config.toml
image_size = 64
embed_dim = 128
encoder_norm = "layernorm"
encoder_norm_position = "pre"
encoder_shared_expert = false
text_encoder_layers = 6
residual_init = "none"
optimizer = "soap"
beta2 = 0.95
weight_decay = 0.1
Rows from block 3 of the image encoder of a small contrastive image-text model, named by matrix and row number. Rows with one number within an expert belong to one neuron, the router's apart. Each number is 128 + 32 x the weight over its row's rms, rounded and kept within 0 to 255. All counts start at 0. Numbers have three digits each. After the name is the row's rms in percent of the matrix's.
Before each expert's rows are labels from the 100 images, of 14848, where the router gives the expert most weight on average: "responds to" is what is common among them. Only what is clearly more common there than usual is listed. The data: flat shapes of many kinds, plain or patterned, on busy backdrops.
# router: router (encoder.blocks.3.mlp.router.weight, 8x160, trained with AdamW), inputs 108-159
# gate: expert gate (encoder.blocks.3.mlp.gate, 8x80x160), inputs 108-159
# up: expert up (encoder.blocks.3.mlp.up, 8x80x160), inputs 108-159
# down: expert down (encoder.blocks.3.mlp.down, 8x160x80, transposed), outputs 108-159

# expert 6
responds to: blue shape; its colour: blue; frame
router.6 099:048103124135100093154094133185134146195106127083164102109102125080069150180159055100098145115135110133114165142121150075096144127114161112099149114166046144
gate.0 094:100128202112176122098099137089111104095118173107149110170107070109164130108137173106127117071109124108090122139159109128140068111117111177102164129153095155
up.0 089:084076130086161138086042173077105106072176159132100125133145048086112144162115191085122112075142146155091130105135156147125093138111156098114154130145071108
down.0 095:092161107089140176126180094031143150098152198176122143107061126125122179098126103114117126150077111157144118074131149104171069159118101108095136133091154135
gate.1 103:128183126133077157113093134133168158141107151098158101150134107163124143109124120171095192114116189127127094181089158172105155124107164076062101116176164100
up.1 100:127192123115078141148122106169178116191137189132127138129157143136186140107122142175140114133105133111091068156119104188123148100095120106092106093158165163
down.1 098:111139082155130144098135186128100134122174090093100154170176156133101162151114102183127142140093101127129150111124140139158137127034148126109092190173120020
gate.2 096:152188161116170157076149126177159129134101127063149076087117108215079102128089155095111165142101100150122094115106127115139139129128141091127146092152109091
up.2 102:095109131118230125088110177193115135182089153100117151128148090121103126133114112165106129130110125152056109156076136136121163128120120137122193184154139075
down.2 108:085132096108167119146113062132154102119136148151158105118167105160103095129085078189195126073077117085118149128101097162117110168150161130074154125121152110
gate.3 096:118131079147150100150096129118140192158113123139110131152128127186072053151095092077060136145137122072132128122079074102116148117148080139081099114106098138
up.3 107:111101137135173097125069140131128158113146144133141092142090106109079114155193091107106129082106153145113179093128183089086097059146131183090144152143150116
down.3 104:170124099103111152132160109145132132161108169131111044109103086085085097197088147114160079114096118185122169164127082118107100156109156161117197196128155155
gate.4 100:086098094121085143133090133135124119152184166185110104107092088124105112110150148077142133150071133132077119188077175132156132134132138163122136160120097103
up.4 101:135155120124139157105114135123147185097132140159134112216202157086130152144132110130108102114147142142101164109190131119126109107193157132101056123080097118
down.4 102:070141119122110166128181088131170141103128152154136125199106119118086143161148141084149148130160151126162187147156152157138127127136140150094134112126174144
gate.5 098:146115077125137136135181121166130092103143121139102143146062140095170056158153154121183132117126121098179094118177156217099062112124187173153148128129089102
up.5 099:139172081136098039145089116068162126163115134125162125088145111202162218103101086124075191082148097181119190169109102088166089166122097152126064129097140100
down.5 098:118128142125138139115107140155147145111144100164134092179117164138148094124096104126061101197081081118075100150134175163088143039092148166149175106141113111
gate.6 101:086132169122089094111103162156049130135149054117126127159107150168134146131110112098179149126103149182172092157157136100076162085153174098139101134156129055
up.6 104:094126147127101126092085155147103139109178074103164111123100131128132145178131144100137148146094124161145115123086107143090149094138194144164110134110137150
down.6 092:158162148104096187147089175117120121137131112126129167153124112155153168054089156116080164090153138140148087150080133134152162148138159174141066156124145079
gate.7 107:099123090136106120114127173150137132133082154080107137114098134135096162139204127156140129117119143152119141155247192173116093108119159172104124176140125131
up.7 113:132080153117131149079182134121104160089156110100165118138108148119130120141087108171135123178148124146091155135060091111135118134176168086193171136115127097
down.7 100:108093161147173150129110091087096152093090159184132104109126055097154102140153088184088135117163122174078152105119154117134097092173130204091127175143089174
gate.8 109:095099117105129149082122130145112173071135118102115142187084116156106199102087109153129090090172096103128156142097152168121134160111146154125154101200120111
up.8 109:112139056127153117149139182104128136132149130097106089085064101181153103172167101093124120220153090121206148138142110119157159094150092106137134080052216104
down.8 111:111184153118100081143167154080164107144130094107151155117130121142138094164122158153116077061112106173097130124135127168156209080139133113082151152141096143
gate.9 101:189189093088183096123121124118142083175160125133142136148148097095099131147139101161111088117098095159144175117166174135124075087086112091105074139170154097
up.9 102:061123160155075174076114130139180124134133136171167183121099143185143134130166136122097124166153146057150042099062100166167161139130126152110151121123050166
down.9 098:116094120075143155112136077118136089163077142065099180139099103147102118148155111096164116156145127146159149091168126201004105181138121132098120158116077126
gate.10 096:110105094183153119091131128147132090129139156139058167128088123135081167109083133150148127094167119197100118104154149108149091117083074111096201144131160122
up.10 100:119153125159146104143094138120123180097168176191117108130091141167117135124140129196120148118142159093136039124165105098130148120137153180157163090153141086
down.10 105:114133116203177119145136148157134056118105110083030051184103166150102120143114176108131150106135159111128097145096164116124135152129108154188139115119112079
gate.11 088:120139064124173073216150123120152165127142143133106118108124131171123200110058127129165128101166167136049153151103085114150117137122149087129114108089105099
up.11 085:137150130090118135151132126170151103169180106111106165138108106113139139135100124143103088194165074124136121166200120128137197116101127106161141157150186122
down.11 097:145097137112144099141166146132126076197100136170117158092148195101172102082121161087110106194100131200084099119143102129153128116124084139132116069100174113
gate.12 097:165113084174097065113170130157172111057163066070131124107185105108130114111094078130122145162102151147121119167130143092142190111113117170113160113150166148
up.12 094:092110147087126143065107124133115117162150145143150067132068129153168140155119106122144096062172102110058113115076129081165119112130095125119121176122154122
down.12 098:142170074114134120171096135129158102122115111146071158109084125104058129118049195181088086139153113138209157154150104125089148126157137132132083171101111141
gate.13 106:128125115145151132123091080117180089117205118154138150101102142163080120117109067140097141149082131115137147128167083153080123126087127150133153126147083115
up.13 104:109126157100069116120147135111086065188091169129092095108123070051182125108131141144165125030166099166080093168112063102148106138126136074177124110178135103
down.13 100:119120071146069115143189082171130184080093114057131188183148128125095122096113143127161187185128111163072176132189173128143121144126168086189127067152151164
gate.14 112:136126112113091150092110164108158124128125111178171078147207172136090118120134162108138127171111106154169118130144185126078088162133159119162153092093156167
up.14 107:133112132111124163135159127104124139184129104126193201123127186134127108180160210105144124148108168163183124153085162177094117142182102149139185117084082152
down.14 102:139049117147089116129135143130122141133097167126160152154164109124144095099134119176179094136083157162147116099088151095058074115114105157137078047094131093
gate.15 102:107186186133171128118153050144087158164074105109169136123132179148121092116125133128179148140176133098117087118154132169101113132175138149142106171140136111
up.15 094:097165183144149107077115082123142141168090147173104153115160156131072098082109121059162114134147084182100079170161158147112121135157145170107098187143152109
down.15 098:114134103151156176103095140152104091126194144127131139130088087152148154118122082163095114144149111161161131087129160076121133045163178110145150136116137146
gate.16 103:148182177147128098135099160205175166146079141148118144115102111126123196189114116057120160094095122119137118138093179160111086105136156088170106110093145056
up.16 108:154160114138134114140148113123095110171122116172131100107124135134144105065144159128092115207128130118189124111179159153123086112105113125094199101064137188
down.16 098:122163068115107176087127085140137138074160203172124155136148141101115145110111151127141137168123140135069142170118185122136063123073126160181141110136113079
gate.17 090:107098171109138124095136152129145085162139091077159104165126104092121178198103110100075119158108161177162113151168152080162122131191212165121113131173127051
up.17 093:186136029088169151123135104153114092161115181110121135146123137141170117058152124107127107180135128213181105162152093171101103126091040177182152123198169192
down.17 090:125160135147092071114114129142156105123130120133117094137127177128143075135071161142184119119134062138091137128109118117133089084152060153137140098114070142

# expert 7
responds to: green shape; its colour: green; count: one
router.7 095:127147111149106113080150158128192130157133162110151121156095142098083087134116148118146125102160191089109077090179120118129149164155129131048085137125127137
gate.0 098:074103093153091121136157142102131109208102135055160104113133100103138181099181197148184123122139191121128087088118125165099156121102103123132136132139161145
up.0 095:099084119114112095134078129115152107211131113079162080129118104082147124123167186106138115101134204155125086143092146158139103102146077169154135169132150129
down.0 096:112081149178097115166144095119060147180162124128117166166199123118099106193133141133079126120172158146105152148097148212090176131119180157151164111076098156
gate.1 098:155162141150099099139144071123092129151114057132135177150122147134136132123141120131112124111104150118134082146132107091143124086130097081160140120096139144
up.1 095:170142092116183133161103127098149107051145145094151093114116150198130093093104156221102105159116093143135110108123165121092107102111116121132114106053136141
down.1 093:135100096119172107095102129179173137199119190137112099130113132129136087159167097133119136105137071060142109167083098171074109145076124115166173065110149149
gate.2 098:105095184139131128133156162083149145133095132159096145104159124127115147127125141182116208192158117104168144160124141093168082134104140143124118120087121104
up.2 102:131122124124123140137081098186123102126079155080102103108132121160140170106155140085111143072163109145052113099150082139120046129119153122149135168159207139
down.2 105:117153118179115125099134114194163127184104158150148110022119130129126134165133175119119153154091086094141125159129129065137179135155106118088196118113093126
gate.3 102:146107098187115151105117130174119078149143174128144050118108170151097166131131110112125022200163152121129126089216089112120139136135121097104102163061132124
up.3 103:125182141083088137108109116128138144117134139092126116132098157139077135137130157143145178146099111149132178071084148128101157124162121111141137142186151154
down.3 100:103123110102077094121118175131130163131125125136134140078137096112202154131141185093101160083183111151166100144125128119117135061148112107061110130116169052
gate.4 104:103157153145144110075074140101150165133142092095080133140158124158115135118164157165112164120154184108154098101120121140181127117116080142115155110090150080
up.4 101:132181065117177108121125148117096172163166069115129157164168150146081103119196156140086165098129174083196088104129104111143116159160110182108133152064150128
down.4 102:142116108099121134127180100132160125102145122161117150124148131104121115191110157132134048135095153142081092079103150096114122161096144143190137117175148151
gate.5 098:192131139116163150073121095140181116122113125071134114064053159127128111143116153144121078124115084086157169081096083123091101155103111142101133179148107057
up.5 100:118131133162143133089133136211142149096090131142112089084083144142074125137128173151123133169164119081162137089126091129060074132105116140073140210180118102
down.5 100:115099114098152159125146118160112070130186148151093105137143162170123154085153134156118131124104138127158075147151116110186122072078142104106072156241101116
gate.6 103:118086079088084127141124167123130167163152137149098129170114070095104134091125096161138153124110113119157096086111141126135102101151149098144127142108123140
up.6 102:144117151128215063075147096124122086142182174111168185147160163131130119177155171099098164099099059145110081084160109135200085072099099152129135135139157124
down.6 101:147112067114068099085147143176097117158124166162177089098125082174201124145112183128100188102116073154206137085091105144078108097145126148100117109163122076
gate.7 095:083156125150140150096111076129097193121123118097107160198139119127103144139079120099184155175175145167161178084178077159089161171117129128139147153135115128
up.7 106:157171079112099134177086127166118101130122101114092102102140095109136091165121165060120141100047165152163116133087145015111120119125134075183121113145113133
down.7 103:077175110115106051130132177108102174187137155100146107121148125134132149160154197121156138120121146111154110054133126154142152141131072111170170102123121079
gate.8 107:111157124116136149155158146075119118133113153105130160131122116113177119113072145092125110073125131090128096118122166125189145136148117082064137161092148091
up.8 100:161128126097112115128144107114131099062088124113176145151146106045144135120149102132112148149144139132092101131155148172121186128107176076092157153178105154
down.8 101:118169166118108107113140109141142081143164105071102088172105118120132123118144086111122149064172139132147127092202121192083143137156119135122081110086098158
gate.9 108:160146113125156112156185197138125075111138050159112115131151168090073158112105138067110086166144175108105118163150047129096165167119093159134150125132112145
up.9 113:091142202167107127114124130131153144150136176161161107072088077141191141119125114187127145109119085158164108057099202086172098125134149121135117125107083098
down.9 107:063112115129106090078058196122168158104138114127128143114138157130108134117126143070127161121128122153091091153045073144153103138140155111164182133070125135
gate.10 090:108135112122163117117159105145155138105132148108156117175106151098096126104149166134209162109112150140154155176117149170115112087098118111172124116151085152
up.10 088:118139082158108160132056114152103067141102123111143131081110161175127120124149098120082110137085101091109146146107152088124102086165117128094141170139194065
down.10 094:144083104105156142137101034102115163090100105184073132109145113114077187102108075150108092130107090096131110101131110157119088149102082120126211137074101131
gate.11 094:124119120134119226115148091105080130097105155132185179127150084116108177105139137148062094069095138111134158066134136139109161184183144114124142067100110106
up.11 102:086154140148108117127091083167117114136074146147149101097114151119067139118132111136134117096125115121157136125126144133101134122129147073130089086101120160
down.11 103:039160116143138191158118171137165056158135162145145175132118142126146072164122167112089152083113157064195101107168226141121128090107137175109108162155094112
gate.12 102:129053140154173108061163166120102099144179141126118127142070162154111166119132105145114145061166116107140128103162078137126164075125168100104093147113176074
up.12 103:157127097118127157117166213116089118101173123113117052105162115173102103152126170105126142035153170108091133110154178113127146150136121178157097150176135074
down.12 105:126178125112144186084095166140081148115141107139134171119124158153077160101122124117097099141086078091138116108173124173112142135135150069183156152118148102
gate.13 095:129126076111173132079086119142183134140100117131088170132157126136069131100092131131155143113064167099142130112133099106150127050091069142106129086145122098
up.13 091:187141140127098177107057148124105110167121100163149109080175122138088119103133066114184155098100180088113067103142129113085142103112122131075115151145127131
down.13 091:099154096082148082196091060117093124119168149064080195078186154104125150108107082082101083151120099093135139097069159087182079132089140108112159146115081125
gate.14 103:130094131155174168067149104088137120151099142127118086119111114130097157093115104097185084120143098131116178127150171184105141139147110144116133107081161141
up.14 098:127144137153077140139174102190139062152154189113155168186126094098161166142095047130135110172180080146083175194130143118096161171118158143163096065152140094
down.14 100:080134127138147070119158084167142131111114189142169147154155071126119086169165173126106100098108127090156138128125071061110113148072149125171135130083153112
gate.15 102:121129129112087213134089104091139136111114048146163133039118136105119094112163206085126178121124112191093116117098157109151082078173123133144125119153107166
up.15 100:122144133124187063088132123162122133175145131161114135123175154186108191165145116145124098123107115117141130123095118111068146195130106139105112144102138092
down.15 096:160122112108092097063178163176132126191106134143113111060119120129043100083126133196125092124123165109174188123134186114179108114118146093171165112132128133
gate.16 099:155129091115161150139145178128153113109111117140084085105121091127121126041070141067139091173107081108140149109100172134144093159144077088151134139099102135
up.16 093:127104164118113127130093104104119114153145115141121141106130170177121104159210118175099090159158100166119150133144140100123134051119112083179143124153130135
down.16 096:111166131163136183144132114133149101141140105124087146134132140173127107079107119148095087080207070114059130133123110140085150145132138113171126069102108111
gate.17 099:142189141097116183092093113115133106193154138094122120154100114143093079173137094124121100138118151117169113099102061144148141193143090130130164118160162125
up.17 108:106123115083072185099045142131131178139134069158100144127125134081123112156202113143169135132127104080118088093163053141170090173140113139111184135153164083
down.17 099:179116102078080161107118114141132107204100184143170154114209098148159078095105115129129124070144065175102127158137086095082082198125071152102118197091112097

# expert 4
responds to: orange shape; brown shape; its colour: orange; its colour: brown
router.4 108:098124158090075209123098123094119116145126140135184154110169120182133130160130113105192151134174134090130154110117118129126151065170175067149097121131124099
gate.0 091:071107146156120179118118048154080131092052092103115077152112128104139111148080128166180174157093099128161132076146055184130129141150125066126118166148084169
up.0 093:138144097153201109133164114160125135121148212131148103071121124118125083101137084102118092132125110093072142117152117114150112104179131185134106147100120047
down.0 100:131109112153118131181137128187190184113162133081096165152189083113145153087100185160130130126136064104106152139154088102162097112111166089145098162169143033
gate.1 106:142126116180115140118109161104068085119114157132129100116113065148193153149163096142139108157122149124110131070116110114144074150093081140083122140111124098
up.1 103:113099146133121136157131154138116132087132150118125168081228158147091162080096104153140111134225163128087111145162080124143181127057122126138143120126117092
down.1 108:142135092088055054148136108105116163103121067117148124149154088103083181167073128120168104157041085112133107064191144119091115111155094147128122196149179160
gate.2 098:132045152093064169122119132128150107104128153108145102121173096130209141104101131103078155073169194105116149134139144083161116118179116137096158135115140084
up.2 097:153195123173180095141121112121142140110135096173121162087108173096056133153148176139152111105074142147155140149099129127101146142115084146092121135164100188
down.2 093:082130130113080149152126147138136140192099136077118133127095144178184141099118023106121102133098173149116137125149176153152135171149151104128165123120115132
gate.3 103:128130167125144167138091077191071135201064144176132154069162123116110125095168081155136132118129114102057115097172166156154120124153172137113153123119112127
up.3 102:154074135140185155111129197137206158133100125143068100122117122191194134166053164147060112121125074111098183076092105128120115143106147122169131119177191162
down.3 100:110154140124151120174116078105152138121091112157155140143118194128052129088111165168113152099126131144159131119168135156133096165181118145140108164135131104
gate.4 102:125135103150111152176104101089121145214159135095123110181114148164086152108114123164126081161097123121170169118172147139144139085143103142158157139098132091
up.4 100:086124088110073152134122103137103106132114210141119085085170159114149119178167092173126172079164115104119058147131108114122113126135190117116160070129127210
down.4 107:121097114102105089121114116110073129123132115131121142110181149124148119103157127069168089135101146148094153109164091084097132121127127095159229126107140170
gate.5 094:136092167106160142088101162150079149089131092068116156095152137123147177082126135192143096180093084130148117124169167090068135101131155156166105137162085118
up.5 092:115095167113151144095071179150075129124169101095115147080110129158120155075115056137132082141106080112153105143143177088085186098126204176156139172159120119
down.5 097:103142159090110139162133151129190129137163118157121104105121119154145145137192117156123178126111142147140173162113147120068143122122176153131140125090135161
gate.6 095:182188175116126113178125203167122088140167078123085124118129078147104168124081073129174133139114105156084160113099131134165175111081131123127167098045181145
up.6 090:092103114133193153132116106126138145144064145090121116153120167112112051052127207120079111119134175142150087125168145105081126090165133163149138169177132108
down.6 095:090174122129147094123130130143118159165078136181107121182119115170108088114156123061101160112156130165156145157137115194127105154149101117160149137132076173
gate.7 095:121125124177157160119103091080120192176155108050127129125114146121137185124161147137144158121137139153134145121150130110152138149136114170120091141085168128
up.7 093:142142128151160110133131126120132187161151085104150132087129120088167148100161145105102241144113067168103163108134135122139106125109146177130138163110141160
down.7 091:124139109178111148052138156119095192091128123096115134086088092142114093170110098147096124121173124129158171177127166160106178121149147116135106137160094085
gate.8 107:099115147137096127167119086142074069027133112138147130148097187158128068138152106116118113134118100137132114129129120137122236130107115128157148115099138113
up.8 100:211115124161181113085130179141175118180148129147142085056134110068108161107085126099122090139134138071145118151128159127134072117130122104087141098089173161
down.8 103:097206104134199100155132132113156138054116144094095092179141103070127155141144109120135097167110110156136059145137092105189125159167103078101097112086139173
gate.9 093:131199148063113130067185135184176109098124110148133071104105147101130111136120180150117094090128129139095115161173151138134159160099101176153136137127137107
up.9 093:141090092113145160099102125107135148189180146096090185118094064152156154136132116129116113169125094100147210067100109177099140136120156137115110117144112145
down.9 092:083167169071145091114162080067102135120173089102139155122088139162161114124127121083153115154102051080127189114139070085150222102146133120078107133083144124
gate.10 101:150145138123099081182158112080163094171085149092146117099142101111177152119073109114149143096147197186156150161122135093163155112191146140088095104146110118
up.10 100:128121116157194126126165167162095082086135120190143171099136115149045125131150149141124078180099102082119107092130155113071092164082118122138147155110129131
down.10 099:152143121146112172113082120165164116151132109129124064069137076122143161125133146159121114135141141079134194117158117092203120205090122105131111092126091093
gate.11 107:130105182075126165102152132169174129135100127135119127152132161232120162122154132114178152105106130151106174103152192133119157111163132114123078172186170135
up.11 105:201040109069108210094097100109088137145078148131157103134149149151179170161117138119146117099143112115151165084128159131145110073103132096131106141182129133
down.11 106:108182130140129119140102134179089133124154099163096147100125140107165114099102105137090053077109151126187171120098063180152085142081115162145132100126113104
gate.12 102:091124135176108174138127153137109170128153120139153140143129099070153145138108108127139183084148154141098100161142179141151173189092157215130053112132172139
up.12 098:116140183124148145181094172132120177132144079126129181105146066109151189104068149129186171043147152123113082124123147115216180206140171151146094084111149124
down.12 103:165155088129041160132139177170123132060095167087149068131188150146150099162162107104070166165096111146136149076068135123105157155171148138117080130162141108
gate.13 089:143189193187149150134091154148095173108110130108197164081193139135147115175142102136149157155163156114138105119122147160094117136169136109170097123162107054
up.13 092:148163156079113132111113142138089131098112120135178171105123095153185148173140068156125151130121153080156090170114097087124173103162072096141120145195097123
down.13 096:127183104158173134130131137121100139109115187176085130192098099115167131138094114099090130119133073159130118111099134153137128091096116176091090135076090159
gate.14 102:111120091145129183156103079112158133166137147078106184220131164061128116124120109127142159124141126146149120162145171178117100144093135097147096137065119141
up.14 098:192152079098150140109126137017144115176175139155150130178135164128117152087139126132141057079162151138199114158143159155151058155121171118131113201120109134
down.14 096:163096150098114137142108121127210171154054142169116106121173107183132152179155082157149111099146164185044176119140157105098117135116107081131094183109115096
gate.15 096:166071092154118082072120149141080140153094139118096054129165137127081156159165105147162129146128065159211129151098189168100101125155132181173092165103139137
up.15 093:149057140123134092097100146106125139150120094149128104151174118119071059201148128106175144103127107138143106136115172145114123191186110149211079189130187117
down.15 088:136135124063175178150095128119126143112112072197159130170116112136129182114144062117133106141164142150178114147136077190164152094138103131106083169163126079
gate.16 092:103138129106133157151142109102146178152122108109169190092123132169136100074137169106033101069113128123169146129102132102098133170120125133106129075137122115
up.16 097:126079123099131112113119106163138123142096164101099107120144085130139200178113142129191127133119158120113159141172113122144137094112099137120100218137173101
down.16 098:066195182185103181149077157169112095121132159082164088102141131180087172135067129132096103124093144137139102142109111170177101116089163171157111166127171155
gate.17 102:137082088066102158107210101091088153103130074106136164140127132122149112183109094112188081163111091112101119091180165104122114102122110189171169115135123129
up.17 113:116166159127104154165059136198088113148140131116108097104139144155128111090153136188110191061134122166107179192101115150144113127089151110097118074131130101
down.17 108:111118122129102127106113062130168107123082090124093134117116087097085111137087097106120107112129101059121155152135149151137186182115125093149145114191133138

# expert 0
responds to: teal shape; its colour: teal
router.0 090:118098109142142126119143075180135106073098079155089171129108160117138114095134150126117083125105114172185158155173104162125146116068083138104120115151172091
gate.0 095:152093100171120140125161095107124101129124110138066129146154140140126140120208114166066126172189128076151150141178166155082118114145090104093154097167075088
up.0 096:121106149126152163125115072114118121155143133115103066132147187115112098170136150132134118109202145160101144093136130223149162127109105162113190062100102124
down.0 106:171161118120118106130142100175114155074090163229101085138132131162124150103077153138122113109098149074091115088106138103132156183149058110121111148114084152
gate.1 095:147080061129131177164166074131132113157156143141114096165139114147152147083165127137140139110131116123144078114114114160133168131179185132101122083085127106
up.1 098:067093114122146178159151116115160142159162109120105117156125142102178101143172101097128115155140071108169157112117086128122137111157140175067115139167169127
down.1 095:089113079123154120091129073172123105132122213160172086083098093121159122151155123112166184133125105182174126118138097166137127211143118104111126152135101125
gate.2 092:099155103153104118135145129145122170099164078112090163177096136138103163062137159137071143162074185072157146138127133094080128141180141124157148154134175095
up.2 096:099142141150154117178173107139152070165146117145129159201148136116074128066149119180134145163075110083087161116128132141089159102144127119156179159071158159
down.2 096:197134078133112155096169120103146129058171152112098146092104111150113167150083131131104137149156083145090134141141105091133126099199135116137108086086102128
gate.3 105:121109161111179103120131153117108144135133128160067069160129089127109117133112127146083141104128122115087166169175145075185156147138132120135125125088134060
up.3 116:125132076142107094136169138136077155166119137125142153138143132128104148074128233139145174103148051165096072072115066121094150176105161151123176126165128129
down.3 105:125099174133125132130107065165144151116104122137129214089125103105102065149110138150135093128095123067214171127138167158172136168149170100075136111137085119
gate.4 095:174187202146131149133097058162180112118202101076167160130185098113088191142151179128135119090096090128170151137104176113134161120178116145133137128135125060
up.4 090:134100048026113105151133176144109127126140091150121074163142110087173115149132174081098145154119189083077169124096066165108147142097135157167164096162195111
down.4 091:132085164079218130187138137179134090131107102129139111101108114115172081088098142138088115077108128133050099117129125081134158069108105157175160140088104181
gate.5 093:158120094171080162132127101104150104077172119175054158155137093151111136112132138133106085142151093130177212139142144109161171144105116123150129151152164153
up.5 096:110114085166073066099149092109145196127146101166111131108117152164131171139130095148078122173155115140168160127173105127113130160133124148111147134126171127
down.5 100:111142132156130136156112118111122151115152125105049130159120138075107148121069154135120139108144150104083064146158140134094151090142154144141099097132190093
gate.6 089:183176125114133108123119187156108123090056121152162144141175155103169137090167130141140109099122135080152104112122141163163156197146178141153198155135128144
up.6 087:150090124112100178138127129143127100126169129144102139133084111102174144157083113092115128167159098159143119105132143145104083142096169054116138089127147093
down.6 090:127139187144135158147169124118150146094073129125167117136102143169077114110100183171090162108191119071125151106057116153121146106108057090175096186055112109
gate.7 091:142120097130160086092131102119076122144177171126111116128126116097109133070086117130105160147134159125079088132130133115101173149069101140132101155139129134
up.7 088:100172156133181156060135123150094131108143107141144153150137120092067136151102174104102146138146174151105164173164194163127183193089138173113127155147180110
down.7 092:157128107125137185123084101144123196150108149187087116116147122108172193113143132114150098110102122129114136115032092108144126133137149092216110099080207115
gate.8 090:141140140116140180150119157101104104102112116129162124148079117161095111110177126110078112102145166114108121134140089149160088108171127110132088125175097182
up.8 091:104132125106107113189167152114120132140146136127099105089125156129099113121189119101170183124117106133150135172101148113092119138140112166154117127116152101
down.8 090:177182086145123076150097145143122170097157165073133111133138178128173131110113151136133112126094186116135123102138179108113124136138152186076109146139150124
gate.9 104:192095099139125156170138124160148167087162127148135138056196112119131114206070064117120120161133179166077133109126174167172138141089118097091105191085127123
up.9 100:157132119178146119152119140178176143116132144105112113090183158178150139128101085120110057119118139194082161127163233130155156136158104140113095148115139170
down.9 101:137094117155126131152069143104146122087129079131114083104132162140116070183109104129122113110110106116221178087155092187162091100158146166110099149126119169
gate.10 102:160129082043143110081140104133123157140110175141189143099080077108113165120108091158126149162152118124147129099182167136117124122196144132118076103078105112
up.10 093:157095150152122157155133120150182148170139152087100126074111134155161091118057109116145158079146115151089160179089158149125051145117112108190198146137119172
down.10 106:142176106122189135101154108181141200079143103097112101167139170152130122097120122157135131090190133152169113096150129130134155098180111135135121132187139098
gate.11 100:105066185140156133114110177140127167113147179126141190092091130169185104106115111119153063146093132122066113151121142140114128130116151170140142128132130161
up.11 099:163180134141161142195120107137143153122083096103063132128149107137089067142119149178059129100108158090145143091098081151161156084133113093122115148178049085
down.11 097:142165126094129116156143159124124088157115070224128087153141182115125141133095121199114147076100166121172102139144110139125153050074092085162103143093168082
gate.12 101:163118113103133087137063172171085187152126154161151093133145158108129165154191162092140149211083071146113121086109143108120178139132152184060174240153193071
up.12 094:176132124060157042135088174112128181192116142161141098131098147103091180136167116170125151160109051093134124079103123136117154104102161149103117207135134103
down.12 101:101171154225078147117098104133190134061140143130105143158148085075084118173118173106143070124124115119111071111174167123125131147128063124108143125163158169
gate.13 101:157157165135153114147138059118122095104153143082142107096113108202174118127105113131074171125124062097127142145164091070110088092135111128097137160118122157
up.13 097:108140029140094183150134106138105157079142112134123136129137114107112107074160152089137121189139152108115092055109104188161114194157106145157138110072120083
down.13 103:100126126070140124199161124091104057148107136137124138128112125089100148109064116095119088154149052129125109100120115155143110122153110095139120116118160122
gate.14 110:144131143112190133175129138171156146089181111081149131138113076144142096115053107144135121130117196159121168152157101160091088179166048137124113093097109190
up.14 099:063121121112087064085107116085078111137090169190139113118126160125113165175181115119150156088141095116090102134156161094129144084074160131133181123131143065
down.14 106:134157181113132116158106134089154133145107088136110160142121055082193162141102086177129127121130149116159159122159205119137152152145121132173175081158211104
gate.15 095:115075138105083099113130179121148117164087112200094086143220136137156114142166135129063127132101156124138145128115106128095117084119121102128085134177081058
up.15 088:130182080148131160139117069084117122155153112090090125086173128080076104162113087106085100052131174175144133153127200193078102132091101093086084145100149068
down.15 104:153090092060114120123154175130125160123147104171144097149128174154136113096094114118093132189151134145159053130121124185137063174043096190162166110098101139
gate.16 101:194121158149056153136150106114135158119120126076115090149169185115143164131126129155155140174130074116153103143184157147105128146107119151141170124131121139
up.16 100:179161164160159069117137115132117142129135133169097148115154112097113091151096127053152075127100094122169129124148180137175152128129131114080122167107136067
down.16 106:176102087131133152147107197083138197102089139144106088078149146124121107097152145139042133137147117130174168134107098195135146154185118134134151070073154132
gate.17 106:107133141078172150089097110137159158175112152099070061117125120109138143123165193127191142173112095162148115137110093139140076123151196185093064026100125192
up.17 109:108167106111103188144097096135089119166120158057066153149126148156144179151157130112124102132122165127161118114096178142127158166132121141152171119102129072
down.17 106:158156115127068114110135151067156124190173169131077124111147141118081124138159142121110097086086081091130080112086164139152155157104119065151160158192202099